Weights of a small image captioner.
Model: 40-pixel images, encoder arch vit, encoder norm layernorm, encoder layers 6, encoder width 256, decoder norm layernorm.
Training: 9900 steps, batches of 48.
Data: trained on rendered made-up planets, 97500 training examples.
Rows from block 2 of the image encoder, named by matrix and row number. Rows with one number belong to one attention dimension. Each number is 200 + 30 x the weight over its row's rms, rounded and kept within 0 to 999. All counts start at 0. After the name is the row's rms in percent of the matrix's.
# q: attention query (encoder.blocks.2.attn.q.weight, 256x256), inputs 172-255
# k: attention key (encoder.blocks.2.attn.k.weight, 256x256), inputs 172-255
q.147,210,174,201,196,235,226,195,198,215,169,209,223,180,183,193,188,219,227,267,205,174,165,155,181,208,196,126,157,166,196,216,198,187,200,195,187,186,143,257,219,214,299,219,190,245,242,151,198,139,200,205,220,196,228,187,245,216,198,185,243,228,187,196,225,205,203,146,153,257,203,182,185,246,237,201,192,212,186,204,205,220,275,202,200,210
k.147,192,191,199,200,192,231,190,180,182,216,174,283,196,202,174,207,273,240,229,198,242,204,220,200,200,210,176,192,202,148,180,238,179,208,164,202,195,201,193,197,186,227,219,198,198,202,164,199,169,198,209,174,209,201,203,160,226,161,198,185,262,172,169,188,248,205,200,230,225,194,179,172,229,260,245,197,217,202,201,220,244,213,199,180,203
q.148,093,196,277,201,205,225,231,197,231,203,206,208,190,206,198,199,202,201,198,199,216,197,136,58,147,133,105,198,214,233,205,202,132,199,200,134,206,188,214,184,193,214,195,198,203,216,200,156,205,206,199,227,153,216,197,225,200,203,177,209,206,198,197,203,203,185,192,191,202,206,199,222,219,248,216,182,205,194,197,276,193,201,203,184,217
k.148,088,207,185,167,231,198,254,168,201,220,159,206,192,201,197,201,249,196,184,149,138,237,201,203,204,208,231,221,213,160,217,246,201,251,199,203,155,197,202,143,151,219,202,161,178,203,193,197,103,200,231,196,223,202,212,211,203,196,190,190,233,188,207,199,204,194,155,210,222,193,199,192,197,197,253,193,247,198,190,212,197,258,178,247,210
q.149,217,171,196,172,199,207,195,155,199,143,197,235,140,203,201,185,213,262,211,208,167,180,195,204,239,180,200,139,199,189,223,197,160,163,173,201,204,188,203,201,217,251,240,172,283,223,175,219,172,206,200,231,201,272,134,202,243,177,204,231,263,200,237,257,226,202,152,136,222,192,207,195,266,228,201,146,212,149,232,203,195,248,209,200,201
k.149,192,177,284,202,179,233,131,187,132,211,161,222,190,202,112,243,185,195,200,208,215,197,231,171,170,158,55,199,159,175,179,206,189,193,184,224,196,203,198,201,191,212,215,166,201,161,208,204,190,213,186,161,245,197,259,163,206,159,223,206,209,183,200,163,219,184,265,232,180,216,161,183,204,153,211,222,206,251,219,216,224,203,199,115,213
q.150,251,174,198,170,200,201,211,193,221,186,199,205,167,205,209,193,228,235,202,204,173,163,160,211,248,184,200,163,182,200,224,157,183,184,188,193,199,199,210,216,209,292,245,188,298,243,186,241,181,260,194,227,199,263,152,228,235,196,197,250,221,215,200,249,200,198,171,118,211,198,207,210,270,246,199,152,217,128,210,200,194,212,242,261,198
k.150,136,197,236,225,198,202,198,198,202,161,197,224,193,193,201,214,195,199,225,204,312,197,201,128,177,190,196,206,194,200,197,208,190,211,197,181,171,216,184,196,190,251,189,176,201,188,228,201,201,219,197,194,200,189,237,195,199,135,208,203,228,202,188,209,192,99,201,277,203,193,201,202,190,262,198,222,216,284,202,191,211,295,161,191,210
q.151,244,182,186,189,193,189,221,210,193,189,206,204,199,273,197,193,198,210,200,275,202,164,187,200,233,196,177,193,204,257,204,201,246,201,188,196,274,208,254,213,248,221,243,213,219,288,215,229,200,251,217,227,204,249,168,211,231,231,217,216,182,198,227,211,209,205,184,126,215,210,200,205,202,195,205,185,202,134,159,219,208,199,263,239,197
k.151,172,205,198,203,181,195,268,202,191,224,171,201,215,190,170,201,201,189,197,204,246,197,201,214,193,186,111,182,207,210,188,227,216,241,180,207,232,272,204,201,200,199,198,209,202,193,195,181,189,189,206,197,200,197,196,199,206,218,209,195,178,197,205,200,208,186,261,283,217,201,175,168,204,185,214,270,193,278,201,244,200,202,200,197,199
q.152,169,196,204,194,186,200,208,184,196,200,143,215,169,195,182,209,212,229,258,197,196,193,197,200,206,190,200,187,200,186,192,204,186,194,183,196,201,203,207,171,178,274,206,187,268,195,155,230,151,188,149,203,199,212,192,167,207,194,180,198,223,203,205,204,216,145,165,168,231,190,165,161,217,204,219,198,212,195,248,184,203,276,203,187,205
k.152,215,194,214,205,202,229,182,194,188,201,132,229,196,205,127,209,214,195,202,182,225,198,216,184,199,209,131,219,185,188,197,264,167,146,180,187,182,229,184,204,202,227,203,165,204,178,193,199,183,259,201,181,206,192,232,165,204,193,192,210,261,167,180,190,229,196,232,230,199,198,107,168,202,197,247,208,232,199,199,206,229,226,199,194,208
q.153,092,164,166,195,184,191,182,141,179,185,211,200,197,200,200,192,200,210,202,263,164,157,209,296,237,201,165,137,154,191,234,169,196,167,190,202,214,214,201,201,219,201,244,215,254,231,138,214,212,138,191,229,198,232,168,177,235,201,201,198,197,224,258,206,197,236,174,193,241,207,205,200,211,198,195,196,186,191,271,204,198,206,207,185,161
k.153,103,199,202,208,186,188,131,169,184,218,172,183,199,214,174,210,176,200,200,211,190,197,217,228,208,224,133,186,201,178,163,185,200,181,201,246,215,201,204,203,204,190,231,202,208,183,223,208,200,203,176,162,264,206,196,154,197,191,215,215,199,203,134,161,214,205,245,201,193,225,198,164,221,168,198,194,218,195,228,189,190,204,214,203,283
q.154,101,199,207,204,200,270,187,117,167,181,153,227,163,202,229,202,156,200,213,202,151,205,244,210,220,190,176,152,191,196,176,199,184,177,203,192,169,198,183,194,123,226,206,161,234,203,223,217,205,214,169,204,219,201,168,200,201,173,211,210,200,200,208,200,135,198,195,192,214,177,199,288,225,200,195,171,234,196,275,192,167,256,202,309,191
k.154,094,196,206,202,202,231,122,197,205,164,195,220,192,206,199,210,151,222,224,211,199,200,206,80,125,175,170,231,168,165,194,200,160,159,209,194,176,209,195,216,191,177,196,167,207,119,224,214,233,237,186,160,205,190,200,190,194,140,198,232,201,193,179,199,156,170,202,192,261,192,196,215,182,165,194,193,251,196,187,190,173,226,204,117,265
q.155,096,147,145,229,180,160,185,208,193,205,348,191,176,235,214,194,182,208,197,243,215,116,219,188,226,222,212,217,200,263,177,153,197,211,227,259,240,196,224,183,205,187,205,223,198,185,212,234,224,262,186,181,198,242,194,203,197,204,206,199,197,211,243,201,186,196,197,184,186,282,209,203,213,188,182,215,183,201,210,212,296,187,216,206,202
k.155,091,187,167,202,124,220,213,176,195,258,183,203,201,210,209,174,195,198,177,201,180,144,240,189,213,213,244,200,253,251,175,180,208,226,217,232,236,215,216,171,190,198,217,219,199,226,307,201,242,191,158,200,175,210,203,209,191,239,208,197,164,212,261,190,195,212,203,200,186,246,203,221,215,140,201,211,211,204,212,222,201,193,215,220,172
q.156,080,221,229,201,219,200,240,192,199,174,233,220,149,202,198,208,203,234,245,239,201,181,161,180,204,178,191,145,199,198,196,148,141,202,195,212,255,195,234,198,209,277,211,169,213,273,210,241,180,283,212,180,240,287,149,201,218,195,222,221,230,163,206,220,242,203,193,177,230,190,183,190,205,197,201,181,186,194,202,206,207,208,239,201,242
k.156,087,197,273,205,195,235,234,195,163,227,182,241,197,208,179,201,136,201,206,210,217,174,199,200,196,196,67,183,201,202,192,216,201,197,188,225,199,266,209,202,175,224,224,150,206,240,232,200,185,214,175,197,203,200,200,173,232,196,229,198,203,170,200,166,204,186,243,234,249,200,170,191,209,182,242,214,206,252,208,195,201,200,212,169,205
q.157,123,209,201,208,196,199,261,197,208,223,222,197,221,208,196,192,196,165,174,125,217,200,282,236,206,200,193,290,202,250,200,222,203,173,203,210,203,196,185,191,212,163,192,234,195,170,163,179,200,133,229,194,186,108,231,197,193,210,236,186,178,192,199,150,200,207,223,246,124,219,172,168,173,163,201,225,143,290,201,168,247,122,178,200,191
k.157,101,198,155,202,199,178,169,211,198,190,236,146,196,209,222,184,228,203,201,200,188,190,173,218,211,196,194,192,228,261,236,187,215,212,219,209,236,193,205,205,228,201,200,233,201,208,209,207,200,214,204,202,196,207,185,202,223,229,181,150,172,211,197,208,183,200,198,174,211,224,282,216,179,203,184,180,123,186,183,197,198,155,204,221,197
q.158,163,187,157,197,206,176,239,183,166,197,202,225,187,200,194,198,208,238,193,215,186,129,118,211,238,201,192,198,198,210,205,171,157,186,190,211,228,200,198,189,230,255,274,200,300,202,138,197,144,151,195,187,207,238,173,197,245,202,220,225,224,173,244,210,218,225,170,198,243,197,194,203,204,191,198,190,185,202,229,208,210,200,195,195,207
k.158,150,246,197,197,179,191,193,187,146,261,194,203,195,213,199,199,213,201,210,202,204,180,172,237,236,201,199,196,214,254,175,199,256,198,198,248,212,190,201,201,198,224,236,181,283,200,201,208,184,205,115,201,216,228,227,200,241,210,218,201,221,195,154,176,222,199,219,201,205,190,189,188,208,201,200,200,201,199,227,185,200,209,214,138,221
q.159,156,171,145,194,198,187,189,219,165,194,224,200,191,242,202,169,207,200,203,229,201,159,196,264,284,200,183,197,182,198,194,137,199,197,220,209,234,179,236,213,254,203,247,201,225,251,194,267,200,210,208,220,199,229,177,219,236,261,203,199,201,205,206,245,209,219,202,163,206,205,229,199,215,203,200,189,174,153,197,197,252,148,260,194,79
k.159,121,169,224,206,189,200,179,216,206,199,238,165,216,189,201,200,166,170,192,253,201,198,197,202,160,197,182,207,201,312,194,182,241,211,219,200,236,251,219,225,202,151,193,211,196,226,196,200,207,199,203,197,200,174,200,219,197,252,195,199,121,219,200,202,192,207,268,205,199,232,208,225,184,190,226,283,148,257,207,201,210,136,198,199,199
q.160,029,195,199,202,205,192,250,202,200,153,198,241,202,202,202,199,254,211,236,164,134,201,132,163,188,153,208,192,189,146,225,248,200,258,186,186,172,200,184,215,297,210,200,169,209,194,211,186,126,212,203,212,202,186,179,229,192,190,195,183,199,183,203,196,224,201,199,202,322,130,186,194,186,206,140,166,208,202,69,185,199,203,191,191,249
k.160,034,191,134,198,203,219,248,161,223,192,179,208,206,211,199,113,266,204,177,143,174,199,199,217,209,211,209,171,200,181,231,208,157,160,211,187,197,220,185,208,260,201,207,206,193,218,182,194,196,198,328,357,199,204,178,206,196,219,40,156,182,203,207,274,199,252,186,198,196,245,205,208,208,211,193,178,226,196,200,226,210,206,179,225,144
q.161,074,175,189,214,184,302,203,187,166,197,198,190,151,213,216,152,194,203,193,223,236,97,208,154,180,199,206,217,230,217,149,152,219,201,202,238,198,188,216,116,148,220,204,201,234,209,197,215,208,215,167,123,204,199,191,212,202,202,191,208,201,206,290,205,202,194,199,174,179,207,216,210,227,200,191,180,206,190,266,248,240,210,224,247,174
k.161,097,194,203,166,200,161,194,237,200,208,314,155,218,211,188,211,233,175,212,262,168,184,201,241,197,194,179,202,249,221,184,196,225,199,200,201,204,165,224,235,229,209,210,197,200,207,152,223,173,198,223,193,214,199,202,281,208,211,185,203,227,203,141,204,204,208,174,182,210,212,210,197,245,208,228,149,172,154,199,166,203,223,224,163,213
q.162,062,206,207,158,299,93,188,218,198,206,250,141,233,169,200,286,226,193,224,194,180,150,192,195,174,144,152,215,219,177,178,216,193,238,178,203,188,180,192,226,210,199,182,198,175,188,171,176,154,127,244,192,238,197,203,291,189,187,153,196,202,195,150,202,233,199,178,213,205,165,222,207,242,203,201,184,135,210,156,157,203,203,185,198,234
k.162,055,198,207,206,203,211,135,206,210,201,211,200,201,188,190,203,198,184,174,192,198,230,238,192,157,196,197,198,197,181,204,196,195,222,205,193,171,194,193,196,165,187,175,197,185,192,220,227,234,192,209,195,182,166,200,177,199,202,153,165,167,203,197,203,168,203,202,203,219,198,271,279,192,232,268,202,206,207,206,197,158,204,193,195,192
q.163,051,208,194,226,134,341,219,156,183,199,154,226,192,239,199,212,159,199,195,223,206,211,201,224,238,217,207,134,183,203,198,191,234,147,201,214,224,219,270,203,137,207,227,214,245,199,220,204,238,302,117,184,225,204,204,160,223,200,212,209,191,192,228,161,91,198,226,187,192,211,192,214,206,180,204,202,256,203,240,198,197,199,209,211,195
k.163,040,220,204,212,197,194,201,186,210,203,189,195,196,201,352,201,101,199,197,216,207,140,198,219,312,213,224,219,172,228,182,170,213,179,204,216,205,203,222,200,190,197,210,219,226,203,199,197,209,246,196,190,221,210,201,204,192,187,325,309,193,212,270,194,175,183,208,206,191,213,196,190,199,194,158,228,151,204,207,178,271,160,213,214,195
q.164,037,199,177,199,201,200,209,143,148,167,165,260,193,202,222,201,195,232,243,146,204,256,200,330,247,201,211,170,197,169,205,208,188,124,172,190,199,202,199,195,190,215,202,170,229,177,200,203,190,240,153,198,195,197,209,103,214,169,295,204,226,179,195,206,194,194,195,182,204,198,161,201,197,205,195,191,216,196,201,225,173,209,202,183,214
k.164,037,190,135,168,230,156,205,215,227,174,209,191,223,201,270,191,218,190,262,201,155,170,201,234,178,149,148,189,115,178,201,199,196,216,196,183,196,211,217,200,221,197,201,199,203,189,199,189,150,203,267,232,207,201,228,258,174,190,222,215,249,199,221,200,137,185,201,200,207,200,198,145,195,194,192,388,196,201,198,190,187,184,200,208,194
q.165,088,211,279,221,176,251,203,195,254,222,171,208,231,199,177,211,178,206,216,190,165,233,201,154,189,190,151,226,235,249,191,257,141,122,197,136,181,216,193,192,170,195,198,154,198,204,206,197,254,215,186,240,156,193,218,197,183,212,200,202,204,171,194,168,199,200,204,199,173,202,119,250,199,204,199,198,253,197,198,194,202,205,199,202,200
k.165,123,199,243,311,201,221,196,168,178,202,190,211,199,200,201,205,92,218,196,195,208,250,192,190,222,224,188,188,196,199,212,204,184,196,200,169,194,279,193,199,192,196,204,188,218,204,217,198,217,201,138,200,196,201,181,161,202,191,239,207,166,194,214,199,187,210,200,194,206,198,153,230,189,199,187,195,228,268,199,244,196,199,200,202,167